config.toml
image_size = 64
translate = 0.12
encoder_norm_position = "pre"
encoder_moe = "top_k"
encoder_experts_per_token = 1
encoder_widths = [96, 192]
decoder_norm = "groupnorm"
decoder_activation = "relu"
decoder_weight_standardization = true
optimizer = "adamw"
batch_size = 64
lr_schedule = "linear"
Rows from block 3 of the encoder of a small segmentation model, named by matrix and row number. Rows with one number within an expert belong to one neuron, the router's apart. Each number is 128 + 24 x the weight over its row's rms, rounded and kept within 0 to 255. All counts start at 0. Numbers have three digits each.
Before each expert's rows are labels from the 100 images, of 14976, where the router gives the expert most weight on average: "colour at peak" is the nearest of a few named colours to the mean colour under the peak. Only what is clearly more common there than usual is listed. The data: analogue clock faces. In brackets: how many of the 100, against the usual share in percent.
# router: router (encoder.blocks.3.mlp.router.weight, 16x96), inputs 0-47
# up: expert up (encoder.blocks.3.mlp.up, 16x96x96), inputs 0-47
# down: expert down (encoder.blocks.3.mlp.down, 16x96x96, transposed), outputs 0-47

# expert 5
colour at peak: white (47 vs 12.8)
router.5:093085095159146152094145166155080145119128100129131124107110158099135117091155077105090153116103103099128170153096107182144134176105114134109137
up.0:128135152140126191125134130120093153181120127120147146053158178146150167136096085099191091080131118127144155128136118172134146121136104110132122
down.0:126144156154126132126073143147169105113102148179106113132110101146130134144123121133130152129137147196149135133158097119136149135146131155120119
up.1:115167130091157127158136083126110121177078122139119158107145121114137121179120103164135144117109121120094088120148138162137132079100136138122138
down.1:145097165159149127144108111132129118070116185143095153158094117148103105103113098116102150123091131151132180142141151095100145128124072111146148
up.2:116152141135154165124124110138072144186129116158138135078167138126137185180133099087176162095119136129137166132122092161104163142144113125119144
down.2:121132143148126137159084167184163078122133130134104136138130110153151140099087125142118163104168152160111136107116109122125127102144102153106129
up.3:114139142118164122142056075120115115174110115128120153160144098110158123136150144123140124158132108126113091128132101101114135104114149136148105
down.3:130125116137156130134108124083106105125120118112128068156087154136123173116173147121111175165104113129111148142130118097119137095115126145178097
up.4:141147128134133155142088124143141137146116122116138155166161141155112143130140128083141089100168120152105133076134126112142139128142153155135153
down.4:136101133117135131086149107112154191129145192111154130152143119102141146126101086131107108118135109133175123150134152141144144150104170113095115
up.5:153128104104148096177133094139139164150146091129123169179107106136119087172134133130122168127145116154158101104143124135122117154134121121129149
down.5:149125130171117136134076156096155146114089097120114103121107135159136141120141125112126141126122128164088115134172140074108168092156142165140149
up.6:122140117122133113145155133163161080096112131117101112148130127096103096134120126177145123157122129097125177141164173114139116148117111138175134
down.6:139107126105118117115145104090144161139128148093092173131124110111119082131097135137126137145135124116151116135119193123122142156097123102155126
up.7:126119102109119070162130126074139101097154140134142125128144110119134150185116082185103126124157127075099121162120114139083132157105158137153134
down.7:134106118137142122129172148157077107131130130153125127119125159129139124112132093112111126139158123164162167113067090091111136108123110134089138
up.8:074118114168105109105132135148124107079082100118136099135156124123162135070142108117174128112111095125107149146129161153149118117130115112098094
down.8:142136160104123130145148137089176090090126195069155107112109121138161105092118140166119104127157133137144107122163173123124140120103155137103134
up.9:104125131101141073174069121082120141181112145126153153131161097123126132170107131147111132127136115112128097146150068118124149129151119143137124
down.9:135102127139139117136133149142109106092157156125131141168139134156084126107147141076076116138089083100109187122122120108096129131158082118119127
up.10:148114193098144138176111103151141159133110105148111126123133115118165145072121157119167161152191120119138084165136132125175096147116139099139166
down.10:126135116147156172119133162103130104081071083109106151093139173137107160144163145145146148123146135124085119143100127153141141128146145124186145
up.11:133150117166141143079104147082093141156142140128124113108195153120125143129117115128173117090159070075110137136112106145139119123134143132119137
down.11:144131142140123138168106131218114081118144129141134161126134123126110163089135131123129158114158157141114123114166114116149138125148100155098145
up.12:092133141104142107146101070124107118142115122116138134166118098129151089104113116189118146130101140094110118113138116145104100088107160152138148
down.12:134127097146169121090094123119104125158129124165091079128136122143101171135112111108118134179127111143123139164139111067087142138106140155146139
up.13:117118140144115139133098111082128124136091134103103096107145145160143159092113129118132161091169135065072112145119079131124123132142136128134134
down.13:087103147133159126171134168138090069137105144121143117101140175094147120098176110104142146096147143113102130129115089114095098111130140147101134
up.14:106125089074166119110124119110110122137114132162140113133179094113097134186120081109103144162096102094131119151158089146120161124140161129148149
down.14:119119118148125091127080140140076113112177142136117159171170138161118138077135116102121131121108128121090136106124126083116100105186086137116141
up.15:115141163115154113147053068150109115160122114117130164168153097115161117139105152145126131130148117132126110125127098118128139113111130146139123
down.15:123124114141160144107086147101116129139121140109110084165091100152101169102140165103117162166089110124132135153157114067097121095097099107147138
up.16:136134130093136078142134152099129117120134132112136109166132121135181146165138153176107158126145126101051126146109128146125111130120187108170131
down.16:097111130112141136096130161166089126108148134130099136116121168076141123132154128130110126107119131157170192129084102138121122124120152146098116
up.17:153149161118127139148119144127162123138126154127123155150103123160092159123127178070125101151159122166127088104133110095105126114142114166126153
down.17:151108123126130153092120115126147190163121133118161090105138098129147141128124149152159117155140112134159114116178147119106165134115149155146104
up.18:098125130103173088084136124125130133132135157154128119125142095118139120165125115099097136212116120151130103131146115143110154107159158100120136
down.18:135124106133124119129102090117117136129119118097156112117173078179084157113148127143121167105090142118088162129135164119123096079162108169152120
up.19:128119171115147150122111130074122118113135123118147155137155120112167138097134117119132131082158130079156127088092063189121132150141127156128135
down.19:108144128197143151157115129155118095161157103147103120111111168144125136118142095102124171125157130139114161135139087105122128160116122175120124
up.20:153133192119129153147137134114130147092132142124140127105101116130165155108132147138140114120121137107154104094112116138164083156121171099122115
down.20:109158129125148104115156153102123133159120095127105074109095172120160119162139106144120130130141127092134133154082155141125148158098105114133097
up.21:131105109085144133134087079142159126140130116141163189102169103108130148137118122127144130133131098085126126130148115097126119127131161096126116
down.21:158130141151136109152103129149099148143108122148135104154146132142138144122108131123172099129089111092090143115123123136131130119158127090183110
up.22:119147165100177106124095075116128111137128121120112163180149099133158135145125154126134169132134103146134106130138113134136140110153109128149117
down.22:124146107156158136089097115133127144127117118122105069135124132117102202123171142120157149155067120106150122134138141104121119105116136137161143
up.23:131112164130144150151110145148149135168093162119113138136155140142108193130116131063171119107166103136125106108174102105089144118126119148122112
down.23:144099146140139182095145098095127187114124159103164089145107146100139120155124132159112095152150113118168132149132122129114146126085188118152108
up.24:107123131096129076178084105099140137159126129114150147216160101110151138175113151138129145126147127149139083117143105103112146140140162127127117
down.24:166135088136129141098151106156119117140151081140138082123101136114121154120133107099115145184113116138125119175155122116094176127116130172130112
up.25:098146137094129112121084117146118139152149127146161138146159154138116167128108135112131128116174133151094093107145099126150141124144116175126152
down.25:112086120110119147097197126102158167139138189112148121139113140103160099140131103131106091135126117118180146140122145141117156155114150085088109
up.26:164141153139130162145167138116170122140123139132118101137116141147116095126127135136141101128109119144145141117115128119137129144146106135142140
down.26:118168146078136149112128067116125145142107124133168132100157139100194162135124140149178136115130134099152131099123152151142134136120141128137096
up.27:117143131128154122111129099108118115123080118147158077089171157112111176095141106091212127091124102084090147129141134135142094126137103149129133
down.27:122132154146118113163130151160098092081109165145113138117135124101132118130106121155126102141170149147114139131151125140154141094120119159115135
up.28:138111134088120122088183171114147144087139182120143142129114149126104107128141144120069106161106159127147118123110127165133111128159168133137159
down.28:147140092145120089083090111139079155160168083125148115137151142115114148114153127122166132117116108107086143120139137079125153100145141154126135
up.29:195139140111142120150091151127144166146109146139130132163104132156110149132093169085107126143155138154144105116129103081104141116138127133154124
down.29:151108105140119166123112125103166151182116123132117064144136134161141155160131131132146123146128121114128109108182131094115138102120136163129110

# expert 10
colour at peak: black (49 vs 12.5)
router.10:106139140111098105136118134132144145109172134118117122166091120143108168122132156132082131147111170156142080102112116114151114144154130093149140
up.0:134141142155129154157189115159138165103149148157116117109150160113094098123103090102129087153109115098123167103128157147144146160137073152123162
down.0:171101081126160135101147166163100150127128098131204177096129143122118134138120113126132102150118140145143164140127140128131102153105122146139093
up.1:105116158146104126119154128096118114130164128157146154037140138122128147128121110144136148100124127143167137112103131157138092108128151131105163
down.1:139137118139105099076094103089151088119125138103149100125146128144176146118123129145122114089119116121164135124077149130126094096130135139120092
up.2:143127091140127141157154168091158098153093086148140111097137150111111174130154122096150099126130108146123126129101156127119147160166093123119168
down.2:117128135121160134122129161133130117140131163130137103112144144117133144131144114134122117169142131121113105125078113114088142097131116099140167
up.3:155113043135125176135163135096122089109162113123101098084149172157106149116141129131148113119120127138109125137127128139155088126121122151120127
down.3:089093134159136112087116115143157075128143138097153106121151119134147158104152135129143115104115115134127153145135146110141058092108124134175180
up.4:100141141196159117138128128105112151171067122140142151140111123126122136162100136122157143130082101119114109135107152101097166150148093147121104
down.4:147125127140157129181135141091109094123152145119085088106096186138123144123112108103131130162129124112096129142131141104082109072137140148112136
up.5:140137064170130152151124122082162126096144107110123115094115134124125147125131125101132147116122116140125136176119153123082141125141127139143111
down.5:145103151108105099122150097069131130092139187126090147147135127139123104140138115130086080139140146081159134149108103126114143139139122116111130
up.6:131119091135142135109143151091124071131142079108100122090112141131110169109164127121116147133110125128130148154187168135154147086138128176111095
down.6:124113135110078086109142096145167115104116186153092126134141107134128136115113149141140095135103125112138154137145127123135073127129116102096118
up.7:095111139150145134148158152133130158159111098188138141103149143120143130133162112099149118145081126101115124147102130096123115140156079118122119
down.7:125157122146139140128095169123118121138104102166097113098139171100149154131157101101153117153136099120102117125135147118087115130123124136129124
up.8:087142158143118132093126138168155178144117120157146126144126138125141109081147137120117107125177135111109123149094111148176123148099127148134152
down.8:124163121157152167156132097157118153120122080129077137142114121128123142109124096126134169157112171106109115120142180135124111153129137110156096
up.9:143141177164118135095148124170138171115099181125106120132141149144152130086142116137144132153166157098152134145074115176132106142133122170128156
down.9:124125090155154133169141122148118134150082092118069149144124114134128131119111131127125156158126181122108131135152176160162097171081118103139104
up.10:111122164148151107133096122156127206163124168114117153147117139125136103139085142113099123158183120082126145095117146149136141148113133125121124
down.10:132148092145140125134156128126153154124117095125078131116100171120150156128129126116113118143161169103123135136147144142151151167091128121115080
up.11:156127108123141093136104091085162124140101167129135110115143124121140155153105153104123155116139108143164135144146152134030136143095165142150169
down.11:165108130099121114154144153064156108136113151139118127181126148153133112151099127123122157147152098132133106134123126154106156146121135150132105
up.12:133108101119127130109110136143148118155078117170164127118140132120143128112135110089088134121153135117127090154142098137133156126125133179130115
down.12:162119102099131158110130137151129138146122138137181135086157159123151142144138142108149114091163112151139122099171139107144092165155118169100094
up.13:155092121114146154143172162167172081114133115177124086106094126121108115100105163115136122129124129125135121145136153123144069107132120158110113
down.13:091122121137126114117100126132104139085118135097136126125129147131132148090128108136124158127101158139155159117111125102143084133141095098165150
up.14:077070192166129116106104132152113126161126162118141155128141114122124145121121123131123125185165131125101135100131053141135129107112121155138117
down.14:150170099150131145122143094108151142127138117097111111089110168130190153129159107121109144079154132141155150144130122140160101125122140149125131
up.15:081127199118122138108116129121136154168114114128129191120112121139132168123088149167112132120170131110119121118166085154148131101127161130134107
down.15:138168107141088154137102138134125111134112158169090136109097121150179119114126120121112136111135184124110143139144143116159116107102134138135097
up.16:109100161139137122107156108100132103114111135115125117092138119151132125140134135136112120155144137089136116167218139158147137114157133143119107
down.16:104112117135103085142120138106121124082128150148107112139131110117129140115082115123116105114148138163142117114143099132126116132109146123135116
up.17:091095189149139102091105125159114138134104181102131136123121100145134130145140158129107108157154146123119145131151120156137141105112131100130098
down.17:116158118118120123193154105115171168141135127110077143165094124110145135119126130164102153121191170119145121073128142153133124141078158142140123
up.18:186117124136123146138145134109137148098144093127131141136102098117135079124127136112132092128154119123156123136127115198154191109121150180148164
down.18:183114110139155146141126115149082123094142071124087116170109132104143113110136148138114112144125161092176104148117121181140125142137185070137125
up.19:141125167158130144101145107146139115122115157123127110133154081106132115135083125166106083128199116123127137122136106184189118111094096121120143
down.19:150139103141166102134107148149084152101105083111122102146122121104179142138147125116097132121085137148115126125124158115143153145124107140152115
up.20:110129151134129107123132153092097155135103073175190146121098138115109163123173102110130092119114098128141080143117128097119119151169106124105114
down.20:147133132128140127139128158130132130125131097139119096056120176112101124119148150087157128145145119128080137103080134110095103103159118149104112
up.21:148135125126146120144083102125140174179116146118115131153099167109178169145134123088119151122158130113128130140121169147113171145078139097160125
down.21:141103113117097090139161150113179138109099168148085129169084096149144139122153111123074141147149160112146127149165134146117137165113155143133128
up.22:161117097117131143115167138109170123072159125083107121161114140114089097126147148143121123136120143128144117117177141127111163168112149116136135
down.22:124101122136096069154127108117090146093209147132179148149132132134127129132104114125095121101151125144149152135088108158130130090131135115091136
up.23:131113193104123108112105126111137137188106135141120176104143077139147133144056163156101130097155137147123112096147100159155136114113135127125100
down.23:123128138157102105153108153111147116125117158143113110132103149152161140073138105123100128078124160124132121142111108142156135129113148132141144
up.24:122154146129128132110147130173153160180131138116120142151109103128150131123096099141116131092156130128142171093128125174164137140133107153153102
down.24:121128114163147154141111150117131147145103101141093145098129115144147163133130116114133133105140144112100117126190168129149141133067153098128114
up.25:116120155160138144094120141140128161146123162115138139165135125115121120125105122150121105117136144097130160096078082139159129158084128116129139
down.25:106120121128153169144168113166132098125135110101112125135120150125195135118168156122143146134096147105121129112120156147151136177080118120156136
up.26:157146084130123129125149156146149082098121099138150082088132131129086147100123132087123102146084137135111093148129140106155083127195087125096143
down.26:086127131120122133113103104131097110116114124141142131105114153116118149104122110141144083134156104110108110114087130120108107123116146066150150
up.27:132139071159138137129135150097129096111146098097137089091116178140113131108142120148107133118134104146147134146163173113135133124130111171148121
down.27:144107135122093112102155093144163137084113174143098154157109083170137137157109129139114135162117138121131133146119104138125107130141124085121141
up.28:095134161147144120105156142160154130145117147131123142173097116114136122113095162154123145091170163093143147101108107121155161158130119153160094
down.28:130116102146120139139114104132118150102125116142064134133118085128160145111112121105116127128126152112142151114169164119169149115076143117147112
up.29:149159105126148119156098073120168152153092144129132156150119119131158170148085159128113185133121102147147152108118123130065189147105162144143116
down.29:158104139111111109166126160086159125098122153151107106148098141166129107125135146102097157155138152138116109136121113170121145126117144138115148

# expert 13
colour at peak: grey (100 vs 28.1)
router.13:109141160086121112120100129133104143129168134146107139168124096157140155099109138149085132114123150108157127143134096149123107134124104090152108
up.0:137125145118115154109138135130139141158083125140098092127107187120117146120126178137098110145097147162121130133086129156117089123096169126110119
down.0:170079098110143132136151127103142155123151145167172156153103150100089120126086141111104115190134161094140106119111129134139122154106174135148151
up.1:098125113195185121104104147129127098157125136071124104144121139117105124122157102141144125113128106083140111135138128117100130104144108138098105
down.1:112133142130121139143156141135075112146128144134119121100132143098108099133136159175167124119109157137142126142090125121147109151142152113119140
up.2:139090122144115139143146134153133136112137143124151139110154161135123165135150092128150123127128133169164109143186148109142164097160113149090109
down.2:162107154138089137119132165120163134110096101113130137116116124143159112167125123085127160141074150150161101124164136143149158132155176121081082
up.3:132175106098113120171151101090149076122098136121126138105083092112139138143117101140118146161121137119097088121149124119111137091193103117145149
down.3:138140107149113098099129154144129173101113117102156134149100104114142120121115119099109101142100106129172127155088114125093185136128104163110113
up.4:122126093181136126094060125152133165153121127135108129130129120141127131136123118109139120121160122130136110144121109152137130140127107165097146
down.4:134134123116124087123122126145157133141180082139145138134140124138086124129105137116157114144132148122122149105097122091161132153110094133117122
up.5:105083144121105132123151117102083100116150111117135138118130128172149127112126132131144121112162107058138126118157114164149133112121061112109100
down.5:086132119131097066112117136119146098129173162122126113137158093113101115139151098144133083113116106117138147178124151153140152084135116133145096
up.6:112140117147123118105144098142174133143151142166128112127174114140117125108115132131119136138158123141080171114111103116133106182111129177125110
down.6:162111135118114133153122143139136133161102124121125097121140120143139108118118169083138143147092139153094135152140136083126110116103170158121182
up.7:148100149118122090126167102118105103092141159111130122119139090136108145142072101145111129135153085050135170149141122142116141150140120111146091
down.7:126103115145110129102106155121143123140130105077086096100136116112114128079150099123132116078124081133126127167126115143119106124130107150149090
up.8:100112188104125122128138091134138137126177133098131152101144088138149183131167136131126146141118089080122122140148113125115179111152136076145130
down.8:116116121148147141124172180154149100111117156094158133064140120126112113145138097131137099094180126145173107118148155128088116105151126144124099
up.9:139148134124111162150135134136123129120120117098140161108140121127131154124092134116150116092145171171152099113083120117167151149071125121090088
down.9:126154123132128150115113153111140176120124131164166146102103134108114099128139156116120102153143159175142103087122106101085169124130146165130130
up.10:127105106141150132101133137179137147174136100166080110105144141129154140121128109138144089144143118139123136128110127123135144179093154158092080
down.10:119142160128142135139127090150150167163104118142118102088093157090084121125116136104135129156123139129131103126094095106105116166099115154146148
up.11:107149114161159131109084088167162111185129133143137098124152127124113126140129103134154111144150116173118144114131139121139127111123119178101093
down.11:124149108143096087172106127121151110160152105109102100128134150111087126137098151116143121139104134147105143127116149108161120154134099143107123
up.12:105108151092140142131143128127108119095128130137141183141131147131134138147127087121127151165096100149151144113122114103079163122152134085145139
down.12:134085105155146142114146155102140148102164141108147159095090141113148126145134126140109150118145128124150128120154155115119132107136120151147090
up.13:128071114104105121134152144131085123135150134129136129177140107172132146108113155122150118101151129074153132129165127146129120144088093129148105
down.13:073124141165110096060108129084108106129148137106108108118151132140113122117157132145149099127127124110127161170129135142106118069145106110149162
up.14:109085132116133119108136099140095102104184128106112112130106129136169114148121160126108117144119084140200135127145142149096128119078111122132116
down.14:087093092140134110118122168157154075178155148104134117131122115109105123106143113133144103106115133143159140167134165150111122110148079151168102
up.15:117084140112102132117132105117105140121160156107129135151142094144142155122102129114132122116129106055166140144168152154136150125112098123138079
down.15:076097109151111079119106119126138092135172134106119120107146135139113151105150114117157101099110097137171124181112122156105134115111080145126113
up.16:132124097142161145147172137102160072092136129117173115120121152109074157122121125109135122136118102138116127105142171085130139137163118124118129
down.16:131116184137127122139130087170129073158152117131146114128091107142139134120104142132157142128152143118101150100156118146147163131107123079127143
up.17:123140143117160123132135084118110105102135152136159123151149072119111108152107111116108129178112086116129121152144130122123154106143134073153129
down.17:139115100155136164122167135117172127117137116080125117131108123113139098125129098136133131070161105134141108127146143125078132115136125139126093
up.18:171107160123129113104155149151095079100181135106125108130123127154141174144104142132141101088152098103163147128124142096161143133134112110094098
down.18:111121088136126104081126144106142105100116159087131091146144137132128138137124098145141135159098108160098122163128108111123154142118131144157129
up.19:163125125130112152130109111144133105102113111156119127141099184125126121142131151097151104151054156125109142088131151129099158148085125126172118
down.19:122086106148089114117111167143122124135154101111151160124103133136088134108131121122128143142123162136101110115136134130108108164116132161164092
up.20:116116124115122123152151116128090080117160108096130137131149139163128125104129108125152118163090127107147126159200129114146099111108103108131139
down.20:096106121176088099125145122111099130122126119127125122144162119128140116135158130157132140080105107138142147172117106172112100135127114097143151
up.21:151139147126139143132114117182102104177128112130097121128141123107127116096108147132150123088139122150110121128142111127132133171137187136096090
down.21:153134150119138152141147092135136167135126116134124125112131111103136113077111147121153145188135143091087126149103123137111090113124155110141116
up.22:162208149140151134159165123128146092103123139102152159121106184160094100127126141163137117103109123128128142098088131110135105171138132169141143
down.22:163138145112117144193121151079138120098119127132153150117090130120159084124121124139100200144154152121109100101096097112108112113122159132188120
up.23:126173129109098120161109154120129155103102097125134140115127121118134093097129146137129129088128162152096142132086109119154123151100156140122194
down.23:172141132106106154166122137098134174107106144130151133110111119109131084133147152128115153125124154153105117089126139106133115126116184130141127
up.24:098081124119124132109183128117094127134156143123133098140141127151143158137088142110131084140127115087165128170186130151109115127119083099139094
down.24:108129081137113097077117154132123096136145127076110112144161155100112122122161121142156093091119109162138126169123130175107124118157090129117122
up.25:142155140117156164119171138148140125136106124203114122115074144087126117122110130127143092146120127157158147102093141110141111133144114145114124
down.25:144119147124147137148114131113120177131099103140124105106097134106144107095113121093121110173123108119075127142107099065097128139146119124154127
up.26:174115110125115124167138142111148110060102142143115130116117133124088127138126112117145150141087158180123180108120124082139149135159109129146130
down.26:154147111140150180128138126125143153161097136120118128156137123105129109137140142154128118179149097142125141093119148100112148138112118174143113
up.27:124085140127144119105161107102120122136154139124148121162122113178126145119127139123125125120129110101158136134174113137136130111127067116100073
down.27:065120125154098081124129132125136108137186138092139113121144129091096149121156132142144106097127115149144150132138136146117153113121108137121116
up.28:107101096168141136137130127120180092133139108113142096127136119145129150134148119098142097094127124122130129170187136150123110136120111144125112
down.28:131103132152065085149140130130117106135137102115111108126131113121099112135153115139145097107116119149150163176082125142133127120156077149107140
up.29:129182115117126132096086115130149144115136149117139166112147154102120118179163087130103084124121128152134144083093125108139163160130134161149082
down.29:161125090117130179147130169123138167151132089151147136111115139114118094112133104097086148142118125172104107091121122088100146152137130169129134

# expert 14
colour at peak: pink (47 vs 19)
router.14:177115108135114118142163146127154105120145123096142143122124128137140136145115139127151148101148101137112110141162177196125101145162148134122124
up.0:136075168166138147134123159104116133127096123105065104137091131157148113107149155136161180149152150116119103155092154124161108147117111100121156
down.0:152124125128110175107127115190111119129137133114145162110124172114119135164122102144102129098141152111122135080087128140152106130125133157121100
up.1:128135167196140162148146087136108141117123130137112095140085175081124120116135125090153082158123128125150157104117136129113109123091128137119128
down.1:152162150117123110152107105119117122102104141101172138159136194122115092163115141111142112124104150107113114095115177120138135131145119119094187
up.2:141141168133132123124134132127159077151083159122132093140140146151125143143146132127159156098146112118104109171106135127170138099092110199157135
down.2:134155111112151141087157126129100181146123141112091106122127160114171138153123096128144155096167128140132151121124113150101158105106143152099116
up.3:128126147114169136101099110165169138177134135144116109119141078128174135112112124131133139138172061109133139116149103127140104123138124132138105
down.3:146096115141138160118104071145135094158157108107118080149121128124101154112146141102126161167106113122116142190141137116093117116146073136150143
up.4:158123086108152160099149112124163102118169108116169088112152133173133178134097138110133137111152074109145157113172119132087144118156124110141100
down.4:091174150125130126168132119079112132134138119168124138138071116174151146096126146127127144125136148123076153154116110124137139141142110117133135
up.5:106121166170135105137117100120086137108140122177113105132078148157171099087179130167124125158110121120126126124098123142118091149116083107101137
down.5:180136133148105167142126109129125172079130122127140154132127153105132109156086144120085095120138143166138132154170177152108084117112165111130149
up.6:140100078124097140125156136139134145078160139115160147154142111124110100159134128152128112091113146135131140134122156195146156143127140143143129
down.6:140168103122163148102134119110121136123175128148120122137121113101101199123126125118124147141094095075117168131145123126099116122120104113135133
up.7:121142157144148128157121119115118118146138119144127107143125137125172062125161133197116100160126125119120147156107129126126137124115134121113153
down.7:162137131179130151151124104165117141100085125151086106130100190090121136167101098108126088145164093156159148153120156106090086133100151149107152
up.8:147126129150123111150083098140138144159148137131126174128139102095166080124111135130124150123145083129133122153121127083120131089148172118110130
down.8:108163157146133114132069122162099124147074130139120134127132129109158141158111136121130176124134122130140108162107152140119115131080110135135155
up.9:118137111144158179134139111145135098119171097143177099093135113157153187107144124124140122121147029127130115107165152115091108110167130121150148
down.9:096156156153145121158117109111130135179100102156131110126103124161141162066139122133131123124139112135115162154128088091137147121124107136152118
up.10:150128147071122125143117149108151131190080103141139109157113120123141133127134134166130133164146152104114082149137064145166165114117120116154142
down.10:157158141090164139164148073115138089114126111146106168096118160124166108192136119126114152109146150142122169134106096173119126101087151139078129
up.11:062078088145119093117114154140124173106169121163118139111125167085105136135132131114092099135116112117144121126121111125177152146135160146118114
down.11:116099114099140107115118116124141120127164124090144131184146147122120146151161117128155156129116128103120125127160105116096158153163079142179149
up.12:080135127144132106155124121119081138141152139121124114174150104142102110119112144137145102140129093090109084176127126085077162106150148097132175
down.12:178122142135164145132087159151127123139122086179112094121116137119166105109138131097110132116137118130161115123112107100137127093114134133089137
up.13:110147136126163140112095105165136136184137135138125100136134080139181146119084128163147134100184092124124146108122099113107104108126136142159119
down.13:133130142151139133119108090138127123165122093120101109160121121154104169095149129079127145172096096112106137175144130106114129109152069124141160
up.14:137100149173125125131070104123166128135126155149114166138077134122155135102099133124120181110136093106174122116146137130123128118128164122112115
down.14:150171102148133123121125106121136145146125133122137142148150132095148138145106157113125171085168098142139134143138205160132082140114156118114121
up.15:151111127149132100137095133120134132136119167130098174104109166104118092093092151119119149113186125105155101168148122095117121118105126114137170
down.15:141166126116160106108130108156104140120089168118129152108124094109154151138106127134136169102122134117142104118098163151088090126100153122116153
up.16:121108095140131170129103123140127109184112115118127074106145153084137175129170087079125079127124052130171154099147100120131155117129111147142122
down.16:064143157121150122159101099113122130125144176166140109136121158130157093115128122146087089163146152133167153097129112096141097135098102113110128
up.17:091133107105134134115152119177124160162145111154132132133111107093135158142139148165118100144120141145125129159145094126162130127110112164137076
down.17:160093179100163142138157115124108100129144122132102122155098176127112106150135078102085140159174121135152157106091109125128147114133124169135141
up.18:105105114136108158117150133132134108095145139127157108093137167124078177119164105085159119180169090121141148141141165110123141130188112113134109
down.18:111095141152118106108091134092129139154162137179134086117076135145129112115128120106115145163110082107122127168106116092099144079107142154138121
up.19:116134185143104121158160128114107132065129125167148109142066120168140106127141116149124147144134117142160174120094149132104083135095108125116066
down.19:145125130144144124117134120151149170083138132132152151113148126121126096156041129124143085124104124153134125105128095146145107143122114115131110
up.20:134152130105138134099072116128158097146116102115109144082121143115143158084137132109127179118125121094111108083156084136145132124110130140143118
down.20:146163111086139152122169136094132123138139124110114162132139136109170127127062139119131134100154118117132117145117155154130116160112164131072112
up.21:125162152128126120128178121110147129055119168142133120153093116154140103180083123134157092126107127149124149102125151124115116135117136117104124
down.21:133122097056128143116149159106177151110168105139131144129138124106124124107130130126120108114090155123126108103166105142156112156131138149088097
up.22:096135142115153159110102129068128136138120186119131140104139152117136137145136137119148138149112139106135110152070131100130122125126135113146168
down.22:097109129121144131120147146157161127145114138100134143071160113105155105087149134128135114124155121132148113119120125127164143141122171175126136
up.23:131138159098147121127141145084124144113187127133185146119144119155153134115156111126111099137159121130127081061149111133105153115150127134112132
down.23:123139149146098113117131094138125150113108127151110116165075173089115120131149109127111111130099149147143156175106093115097138133108129148128142
up.24:129129126086137127121097119145153129160140119132125127102136121122136153082145127112111147148156098126117075130110098135168109117134121149121121
down.24:171128137112129125145150164078130099139135145129083140080137125131138115131103116137112130109207122141117152128160136166126109136106188126094113
up.25:128113130167138114131079071147108114131140087141155156141127082143156151128108114165121138099132087134166131093101129126101124100150130153140122
down.25:113141164162133120154062115130078122146115133128079097166087149136141159082183109103132159110132133136094124168122145143099105143130113118146135
up.26:139136165117133123129110113152120123116158164110148151155145077114151113142120135184119161071143142155112157121098125155138127124142130158129116
down.26:137132102176116142136146130146073111136142118150123080126117114118116168099158087139142151116141113139120162149155116151100088112134100129152115
up.27:094131173108136111132107145141122140151143117156129113096127147155180144120138110132126087131136155155149110118108139104122092133129108133080110
down.27:117105140129094113107130170106100136114146146172108104085097145135112113097140088153101140142173159142162134107136107109110106115117150120127085
up.28:128149138103167114128065145086100140160111092105120166134118101138154132111135117132139151118119114099122085134182070137143170120140160085126132
down.28:151181160127113102154136099076140096148095091132126145139115151132137111195059141151123097114093133125117116128126169170130118141108169112074163
up.29:146144131102146134148112155131136116139180117130159133118141116111154169092100143120127133128163104117137129098158117127090143129155161110178157
down.29:096124158160133115131119106152147125144102090209140104134105126101115128117129101104150099155118134140112165175138107064141132125102122143120131